Weights of a small image classifier.
Model: 24-pixel images, activation gelu, depths [2, 2, 2], widths [160, 240, 352].
Training: 21900 steps, batches of 512, held-out accuracy 100%.
Data: trained on simulated stained blood smears, 195000 training examples, 57.5 epochs.
Rows from block 3 of a small image classifier, named by matrix and row number. Rows with one number belong to one channel. Each number is 128 + 24 x the weight over its row's rms, rounded and kept within 0 to 255. All counts start at 0. Numbers have three digits each.
After each channel's rows are labels from the 100 images, of 14848, where the channel reaches its highest value: "responds to" is what is common among them. Only what is clearly more common there than usual is listed. The data: simulated stained blood smears.
# convs0: first 3x3 conv (model.blocks.3.convs.0.weight, 240x240x3x3, each kernel summed), inputs 80-159
# convs1: second 3x3 conv (model.blocks.3.convs.1.weight, 240x240x3x3, transposed, each kernel summed), outputs 80-159

convs0.102:075099097105050126077158094106125123107084110116115082087130125133118144102131150135118119117148134120145112078116095124088130137090124114115142121133136137108110123121116109109130120107135139125115131129120143059110081087106141110133130120
convs1.102:122135086121074095086115089111138139082073087099121099094109127105120132115110143121119112134145141109114117110072091105091112145112108105124115135137116106102091123108128133112116110115113140139124104120118139117107105120097146100127125114
responds to: dark grains; band-shaped nucleus

convs0.92:128097148100146148146100147100142102151148147099101145144101108099140105148101128138144102150115133102097107141149146103149100096145099102148137099103104098107149148112102100101101101144105118103104100100103121143147132147098125100137099100
convs1.92:129134095095109116072130076121155116116106116127136105086185126152124181105139177150106121103181136141160090067116110136086146107098136122114101117111074144142099131105090136105142127137146148116112138129114182133111116115148142124166132131
responds to: two lobes with orange grains

convs0.194:077123135110133155098140129107179120171143144113115114120111129122099157132126150153161113134157134122119124084178135113123115128106118105124149122122162115117126151140117111106114112120119156116113115115110151046139070101115141110179114112
convs1.194:126119143121135135132115151122137141153133132123118134135081114116094150142113119100149125153117122108103129126126139118140113137120116129134116140132073109102138148145111142129119129118102114141130121125124101063134078112064101120128124119
responds to: two lobes with orange grains

convs0.66:150152140169140131141128145163125157139137133160142135135102137143149126139138101136127162132090111137133162137132133155145148156137153164135117165162155130114137129156167152165153158139136083159165152156163074137133141139142108159113151154
convs1.66:150113165124167158154148168107142140137159158115122139146078105126117085143147095109199132120087095151136049125193147109157127110145134108127162132131142136108203121186131106125123121147151104128127120129125092088145124130177096127153134131
responds to: kidney-shaped nucleus

convs0.174:093093127110131149105145127113163112137130141129111097112127108138108161118130171145140123126169104119150114077128121133118133122082130122112151119117106136111127159140109106113134128134122170116109138128124171075133065069076123117167126124
convs1.174:122136085113061065090111092122131134083075073115129086088110128118119137112118134116120123121135144118118127108093079117091121137103115122113116130128113117130097120099108135120120128106109133130124120129128131121071113113100148108124130121
responds to: dark grains

convs0.208:124099146100145148145097148101135100139143145100099148147156098102149094151099136137131101150143158100100105147136150101147101103154098101150141101102113099101141139094103099100099100143099134102101100103099132152148149152106126098131100099
convs1.208:124132104100103114111138100126127126110106104129147115112168141142147163111143185154090123101180153152161110108111111139107150124139139127106094124122069152156097120076106150122150142136154155124125139139127187154112158126169155115147142132
responds to: two lobes with orange grains

convs0.234:133096151100147151150102150097140102145148150096102151151142106097142103146097149144134103148137130101096097150146151105150101104150097101149144104100105099102150141102102103102099103149108138104104101101101125147151150154106103099137100099
convs1.234:101145095108101106105137099130122128109101106133147104099180136158127182103151163134096133096169168155171113102110105146101158136108145131103102126126084158154096099072110142116149139124158134129122147144131163164112140106172176133129141141
responds to: two lobes with orange grains

convs0.228:113097112090100116120135119090130105127110109095103103109143116104129144125110143133136092100143121114112105115124103100115101108100097092100152099093125119109124132111099099093100102117115141095089101093094140107106125102094117098128098094
convs1.228:096149090123084088117146106122122140092087093094137101105173137125111115100147138124108133079137163132135131109096091107095130153106126119089098142144120157139092107095134129124138118111126133147126110138126134149095135101149179110119137134
responds to: band-shaped nucleus

convs0.33:124171146153157152139151145154154154147145147149158119132138140146147151139135145150168161112142103131151140104154135147141155152102150153110157161156116130144165147168161163156154148149133143158158148154153143102142108102152105149143156157
convs1.33:109115134081115137129088138109117114096117135105108136137119108113092101126103142100142106157145152113117071118133137115133119104133109109144126118102057109090126100136078145092119115118096137113099115115109135103139091112123177096117116107
responds to: kidney-shaped nucleus

convs0.42:110099122086117124114113115093125101118124123093104117118077118103100131114103095112093098131090146110109102099098122104121101093121093095131093092099106101138089107089089107088097103116119101097100100103098100087127102117129167094109104098
convs1.42:108131160113151155158101166097164141143153151100109151153099115097114124135102129138177117156117146106105086127166152103152105147146103100150149137132094099098156133156123124104110107124104141140114106114111122087153087127114144094134118114
responds to: lobed nucleus

convs0.105:093097127097119136123137128092141104138128127096096112120137095098131145128097146141147096102141117096115101116135122097122097112105093094109146101103118113097139139110102095098101099130101142104095103100099148084124114102097122094137100094
convs1.105:100152096088088099102124098114130139098094094097133103102163134128110123099132142138111118086142172129132117099104094112095132143102121106095091137142086155131093111074123127114145110112121133143126098135123143123095106101140186097123130132
responds to: band-shaped nucleus

convs0.167:129102148100148151149100146101143101148149150106097153150155099099152098149102144143144100150148152100100106147144151101145100107152103102152140101105105098099147145100103100102102102144100140102101101099102137151152152152106121100145100097
convs1.167:136133111112112113113143109132151129128121113139151117116168141154147177115151183151104131099185101154165115123138112150113160122129145132107102128131061158148102169092108146131153141169162170126135149148137188152113175127168115128189145138
responds to: two lobes with orange grains

convs0.229:142108116093103108143134123090079099108110112095122125125139135105127112122114127117098094105135148127106113148095120099128103107135094097110123097096148127131096107097094108091091098105119127096095102096092112159116171129129120092106100091
convs1.229:100157105133090098141150127136104140108101100108145115114173144135119096100153113109101131080117151138132150126096102119116131163117133130087091144147124167145102096094145110129144124119136122144137114138132131162101175110192162114101135131
responds to: band-shaped nucleus

convs0.195:131096150103148148153103150100152102149148149101105149147119109103156107152104145143142105150134129109099102149147149103150102097150101099146157103101103102107150151112103106100098104141107130104104100103101120149149144150101111101150101097
convs1.195:102134092107096105088140084136124117099094097135148103100185135151112173100148160151098133093167168150159106093100094135086151119107146137102090116129093148153097118087105139123150129115153119124134139142129155146102124102174151133134136136
responds to: two lobes with orange grains

convs0.54:119102123089115128127109125090126099127121128095094122124151102100133131134102145137139090111153135099103102128129127100122101111122097093116149094094130107098132133102094100087093095120102144097091105097093142122126137122100127093133093091
convs1.54:096152092114091098110146103124116140092089090112153103104168145140114117097149141124099129091135157162165129106100099132096150147117133126089099142140096157155090102076128135129145135109169133143125133147131142148101130107154175115118146129
responds to: band-shaped nucleus

convs0.93:134083111115075105113090118120116099117097092130089098100138106131139104125127140119059128123134112128132115110101101133118121066106122128117097110104087131081073129110113132126120120133124132101108132124123124106110095100102114120120117117
convs1.93:145137095143097118114161104126137149129118091093120085082094129102128098123161123102166125091129082173132127110133089109106105155097114120113151143144171150127165157156143103131107107093170151147136094124125132133082124120147091108134123128
responds to: dark grains

convs0.82:100103114088097115120145115087128101130110104094108105108139119110126141115112144136134091106145124116119102117127099097114106114108093090108144093094132123109119135109094101094095096114114145100089099099093139102104130105103123092135097090
convs1.82:098146097118084094128134120120121142096092090086130103110153137102114109099122129122103121081130156113110134114104097101103113157104111114093094145148112128119095104091141118119127108110112127146126096130122134129097142102150169097116126123
responds to: band-shaped nucleus

convs0.14:098099115093109123111124117104169106127115114104099096107132105109121159127110173144130103118174109113116097093137108104117108085097107104114140101099110111106123147120097117096106106127106173103102104103099167037115090095095117104175100100
convs1.14:115132092086080095086125085122127121118094095111123097091147122139127145124129121113066125104119152132133114100085093122098129129097127120120103123116109162119082114120095133102134120116105101120110122130112106115095076113106138106117125120
responds to: band-shaped nucleus

convs0.26:122127115090098111130133115092069107111109108090115113114140113100134117117106144116102096107147133105108101129098106098117106116114096092121137096100135116110098108111091113093097096106110132102098099098092111124107159121118121099106104096
convs1.26:101139098120091098116152122130108132094090094108142093097169136147112097103162124121095130090124170146151134105096096120104147153098136131092092130139118164151100091079133113121148136107145123140128126135131137157095140104136182114101134130
responds to: band-shaped nucleus

convs0.189:081086114095087140107152117090141104134114127097099095105129102128121146111122141144141103108141120108150097092128114105109120120092113095103145103114123134095127130126102081092116097126121140108096118110100144063121091087097130092136115104
convs1.189:116135102093097096102107104103141136108098099086115099101125118097113133113101142130125108107138149104110101107105095094103111145104098106114107134134098110094103122097115130099115100119107137138119096117107136092098101107110159085130118108
responds to: band-shaped nucleus

convs0.94:143164143163143134147118146163131160139139137160161142142119144148154133147143143139133162138139121140148161144139138158145157166144157160142142163163138136149145149147165160162157160144145138161162156160162124152141152144145103158137158157
convs1.94:147116154100155154153137152103144126112139147083112129129086102101113118136120149109197116114138092140121053128199138092146108116129111105122168119120115115108197145164103107108108101146142144120118098116107140103135116125174102089163116114
responds to: kidney-shaped nucleus

convs0.107:119105141095142149141109138101148098146144148104100143142130100101143111139102148151143099148143127100100099138151147096139098100143102100145159097098109103098151147113098102095101098137099140095096105100094134133146135142105131101153099097
convs1.107:099134104096103111092154089134134120122111108134137100095179127170121157094159167155084113112160174149165109085116109146099161141099135128111094121125095166122105108101092130110150134122155111110108141136122164109113099096138195121136136123
responds to: two lobes with orange grains

convs0.44:154101134116110120144117136138152096130134134151093141139130103141160132134143160132117119127154109146136110151136136142142126056142133142125129096099057157117111172125103121123129130147101172085104139124124164154133164136091098130152109112
convs1.44:150120125115062127119169116123146137102121128108134105106130132124130110128174153095173119093167086176170096120172098117124130122106131121104155131140154180136181151157104090122127109101170162127141119126124171144100134122161086108156128129
responds to: dark grains

convs0.18:142125129126110121135106126127038127102116132125135153148123139121119076130124082086100126114071170127122127163097143127137127133162124126129054128120142122131102088102132140124122126111127075123122126127125058205135177152175131126062126127
convs1.18:100148108146092108164146141126072152125101107115135133132110134109130095101135087093106132084091150143114136147106116115126115152148120125100122155139125138160104079106145109141116119100137104154142114129124106171113199139183146124072126127
responds to: no large cell

convs0.67:131124107120073119108142109130064108108096115139128117116113129137102079107136073117095124119034148133149127096120117140113137131115130132131116112121115142128104100123110121122132134097131050111118138129129037122125102116137162129063131126
convs1.67:123134095151075095089135092147078132082086103138126098094113131137135063110146082104118139121081149126115161098118097139089131150100132147121111133147146141132114113127150120147131139089127093131141135140145090155100101106090175135087134136
responds to: kidney-shaped nucleus

convs0.149:124099145096143150146108145098130101144146149100098147146121103099141116135098136143138099148122119099101096148144149100146101098147095097147140097097111102101149136118095104097099099137103115099098103099097113135147143149116120097134100099
convs1.149:097148093099103110102151097128119124115102104130144099094184139155120134095153129147087131098132170150163116097106103140101152146098142127103092125127102156140095091068104129108149136117155110124111144139123140151107121100161190127116138136
responds to: two lobes with orange grains

convs0.182:129096134095153156119111131093127112132140145095100132133081116107107123130111107102128101152094144114098107096119143105127107112132097094138109098098142099110123109114094101094100109107112108108108099104100102076146089127093158096113098095
convs1.182:106129154129156146162111165117188145163156143109103147150075110099113143153102131127175121155123145093094111145164149103152101144135104121141157144137085090088147171166134120120105116110092145144125106116115111080146105126106158110152121115
responds to: lobed nucleus

convs0.237:146173151157153144154091151150124161137148149147140156156143127124159112146109129131140149148131145104122124160147155135154149151160139148149147158159120111132150137152161170160142147146119137153157143145155128175154173155163117141124149146
convs1.237:138116140088137147143127155100118130110140148089111124128085118103116084129140140101169107092139096169118049124184124100142118120127102093100150129131102153124164121105120113104112101147172145122114106118109149158134161114135104087157125112
responds to: kidney-shaped nucleus

convs0.10:115103115109078105115163119127120106108106107133129115111140127150141098134163152099093120123162120170148125126110109135122128090116134124120092100111100177147119114089097108119131124114122146109111134131116151139111105118055127126126119114
convs1.10:141135103149079092100170105128115154116107091087135083083134143113133120133158137113129130118150084160157128120108097111108122150110126128112132150156150151120109114142136106137123114100157147154145094134130145138089119131099093112121136137
responds to: dark grains

convs0.235:144158144166138129148121148161128159141138136159152141140116139148150132141143118140128165131104109139143157144145134156147154160140155162134122164165125142131144141153164156168156157150147103162166156157162098153136149142139101159126159159
convs1.235:148123133113150136138149130107140142121142130095114114114079113107106111129141120107201124100117089150130044118200121097124117129114122112112158134138138133112215131179125111123113110138158127134133111125126122100122114113175094110163132129
responds to: kidney-shaped nucleus

convs0.223:143163148159144140148119148161126157142147143160160148146105147149156133152145131126136161140128119141153158148137146157149157155148160159144148159161131138151146152149162160159161160146145136159158156159158111152145150147144107160138158158
convs1.223:149119140099140134138146127106147118108130133094121123120102106124115110136128180107197120105162094143142056125216124096130126110120120116118186116115101132121201151156092102108117108156146151115122108120110160120124125127183101087176118120
responds to: kidney-shaped nucleus

convs0.132:129099149105145148150108149105129104144146150102103152151116104102151084146101118132134106149106135105099104154136152104151103098153099104150142102102110103105146132116103100103101102140103095103106102103103084152149150153114124103122100101
convs1.132:105145096107108111117146110127110121119110109136149113105183139150125122102149131163093130100137169150153121106097109141106146125115145127107097122120106150148093074081105124120142134122149084124116142138123135165116148113192189138103139139
responds to: two lobes with orange grains

convs0.141:143158144167139136149124145160130157141142139157148144145113136146153133139141119133137160135118117135143157148145139157146152157146156163143141160163136139137146143159159155165158160141139118161165155155165113153139152146146110164131159159
convs1.141:147119130102137136129141123106143132104130136086122122116082106112116105129139137107199117109136084149138059115204129098124116115120112106125168126127138130117202136153112103112112099145151132122121101117114134097130110124193094103162117119
responds to: kidney-shaped nucleus

convs0.116:118122108106057100083107091102093115100087102111124095091122131121095088108125106107097114124104138119129125084106100123093121110103117103127085108115110126109105091091105124109116117099139108111113118116115105098105108105103158118095124119
convs1.116:148141103142097118094141088128131145128111113101102087087099121080131102122139106122148125099110105143081138102114099096089093166101106128106136147147165117123135117147145082127099117078144122143133100113130126114099103114093126122102117120
responds to: lobed nucleus

convs0.220:138170131168131130141108139167139156134134132163148135138121131147153127140141153138143166127154113139150146144129134155138153164134156163128146166164124138122143152155168156167166151155136156156159152165165138134133148132157109164158164160
convs1.220:137139102130114120125153104115148145102108109087112090089079112096119106129134130107171131091122088152105084110187089088103105154091105114111157134141144127106180150134127105118108107098148151138134096115119136104086114106142096096148120126
responds to: kidney-shaped nucleus

convs0.134:142119128095118117137100125096142112131122119089118111115050116100158109134093117123171107117091093104101093137151114105128110079113096100117172111096093099111157155169104121098097108130110089109112101112099081121112124120111099098142104095
convs1.134:084150093119100100102147099133125131115097098134139096089183132161113127098166116134102138090134173154157121092102096135098151147096150135098095128135113168149097091101132124129149135114149110135126145145130130134105103092164181140111138143
responds to: two lobes with orange grains

convs0.120:139107151105148149155106152107115107138148151103108158157158106103158084152105125124127105147130159103102106163131155104154105109162107104153129106106114108107139134092106105106103105145104112106103105104104105170153169161111102105126107105
convs1.120:120133110109111118136137121124122119128118112129151125127169139145149139116141168140094128102165142149158111133120119137116145109150133129105100120116077148159093107094107138120142138141151145124121141133127172171119203140183132124135138131
responds to: two lobes with orange grains

convs0.137:079095111088078125109149112085131109133109114095100091100135115119119149111116147142136098104146121113136093098127103100108111123091103093102145102115130127105125125123096098089102105119123146108105104110106142077104107090092124086131113095
convs1.137:109141099106090093110116107109139138103100090084124103104143127099113124110104140127117112093140154108113112111103095092102108146109100104102105138142096115104097120102133125113119102118112133145126089121119138114094113109125168080127121116
responds to: band-shaped nucleus

convs0.63:134113148116143152147118146116107119133145153119118157153130116116152037147113068113133120152055154118112108154119155118148118115161114117154138119117122120116148114108119109118116118130116051117118117117120037162156151161121148114088115115
convs1.63:101137110113114122132133121122093117124121116133144132133172139141135094111142087146084127106085157144143124128112121135119136128146135121119103121121104143153097061081117104114136124122144087121115132131122093182127168134190195129080130132
responds to: two lobes with orange grains

convs0.154:103105111090085116113152110092105104115104105094117102102137129109119140105115162136112097110160127120123101109107100101109111118102099098112150099103143124111115118116095102099102099098124157105096104104096127096109124107117119095128107096
convs1.154:098145095117085089112139110122118140095090092085129094096161133112111111099134130121102121087133160117118132112101092108100117155091115118096096140140124148109098103084133123118129115108118130135120098132123137129088142101151170098114131119
responds to: band-shaped nucleus

convs0.145:149157143168143137147126145165121157140144137159148142142112138146147124139141106133132158138104120132142158145140136155145150155145157164144125158163148134139142136155161155163156157136138095160164154157161099150139147145140111164117157159
convs1.145:152112166110160153154147163112139139120154151103122133129072107120113115140140121113209119118113090142143049124201140104156132103124127110127160128128128137110210123169124102121118114162153117121123112125117120100133115130195101109162129127
responds to: kidney-shaped nucleus

convs0.39:145154151157147148151121150162133151146150151158161151150109147152158149153144134123138158144124122140156144152146150156151156148153156159149148155156130136155149157154159157158158156142141136155158154158157125156150150152145107158134156154
convs1.39:147115140096137132140144131111150119114133128099133125126121117138117133133130188103208112112179090146152060133211128117135140098129127119120173117114079136116191151164091116108124112166145169107125116125115176128126128133194099097182124119
responds to: kidney-shaped nucleus

convs0.205:109095142097149166108133128099138109145148148098095125130088115106106145125109121136140099140117140110108102087140139106128109122115096103133132112106146102098120122122107104094108107121115124105107109101105117057147075111109155097137101100
convs1.205:100128149134143139149104169126191150168150143112106143141093111098101157152099123103182124151125134091098115131133141107146106146126111119145137144141090093085142150158128126121111109118099130148138107120125099062139085115093142120147117124
responds to: two lobes with orange grains

convs0.192:135092114098114115108118110101110098110114114102100113112089107112107105120121101092107101133097147133096117101101115102113098092118104101128102094092138118114106106099101101096105104090103110097093102105098110102115098120094154101095098095
convs1.192:106125161135156156154103167115177147163158153110100153152088114093119132143100117127166117161124142100098116142147152102153100152147107111152142144139085100085156135167135115118109114097094142142125099121120119086152088138099147102126122119
responds to: lobed nucleus

convs0.23:097108110092092114102125109099148101109101107100106101099131111112118153122112167135112096118180127111122108097128104102099111111104104101116139098102110110114104142116094130090102102114109170103097106107093162086107101106129129100168108098
convs1.23:119127081120071097091119088132104126090081102113125099092112122113114123117115115120099124130117149115114122098054105116091119131100115128123104126133121117117079097092115126127125119106114106130134115124127107109106094108109144118088123120
responds to: band-shaped nucleus

convs0.144:142109152106149147156105150110115108139149153106105156157159106103155084151104122123128105148130161104103106162129156102155106109160105104154120107108112104107138131095106105105106103145105115106105106104106110170155165159112110104124104106
convs1.144:129129108109109118135135116124122118125118108127150129128167139144154136114143169142092126100164129150153114133120119138115144110150138127106100119117074152158092108094109134121144134141151141118122138130129172170121199143188135124134136132
responds to: two lobes with orange grains

convs0.20:135091142101141142145099143095166114143144146099099143144097119108157127141113155147157101136144114112104110146151143109142113089142101105136167105093104103102157165119098114095098116139114153110109107103103135131142131143089111105173098092
convs1.20:108139092108096103088147082131134130113093094133140099094177131164112163095155140134083131091151165159167114089123093146088167134097150140101091126130097162133094109117110136128152139118156114131132142143130138100101077096150156124136139138
responds to: two lobes with orange grains

convs0.15:135116156097150152153094158093143115148153151094130153155124135092163097156092134128144107145127113101109103151146154102156112097156096100148132106111086097127152150092100114106102105158126137113113107104108137153154149156112102097142112107
convs1.15:126125107088107113113113094108160113123114112106135127116187128140118184107125178152091112104189111138174085117117116133103146113135133110121114119106075145131100134145085137104134112144151168111111124127111179116120154131194109113157125124
responds to: two lobes with orange grains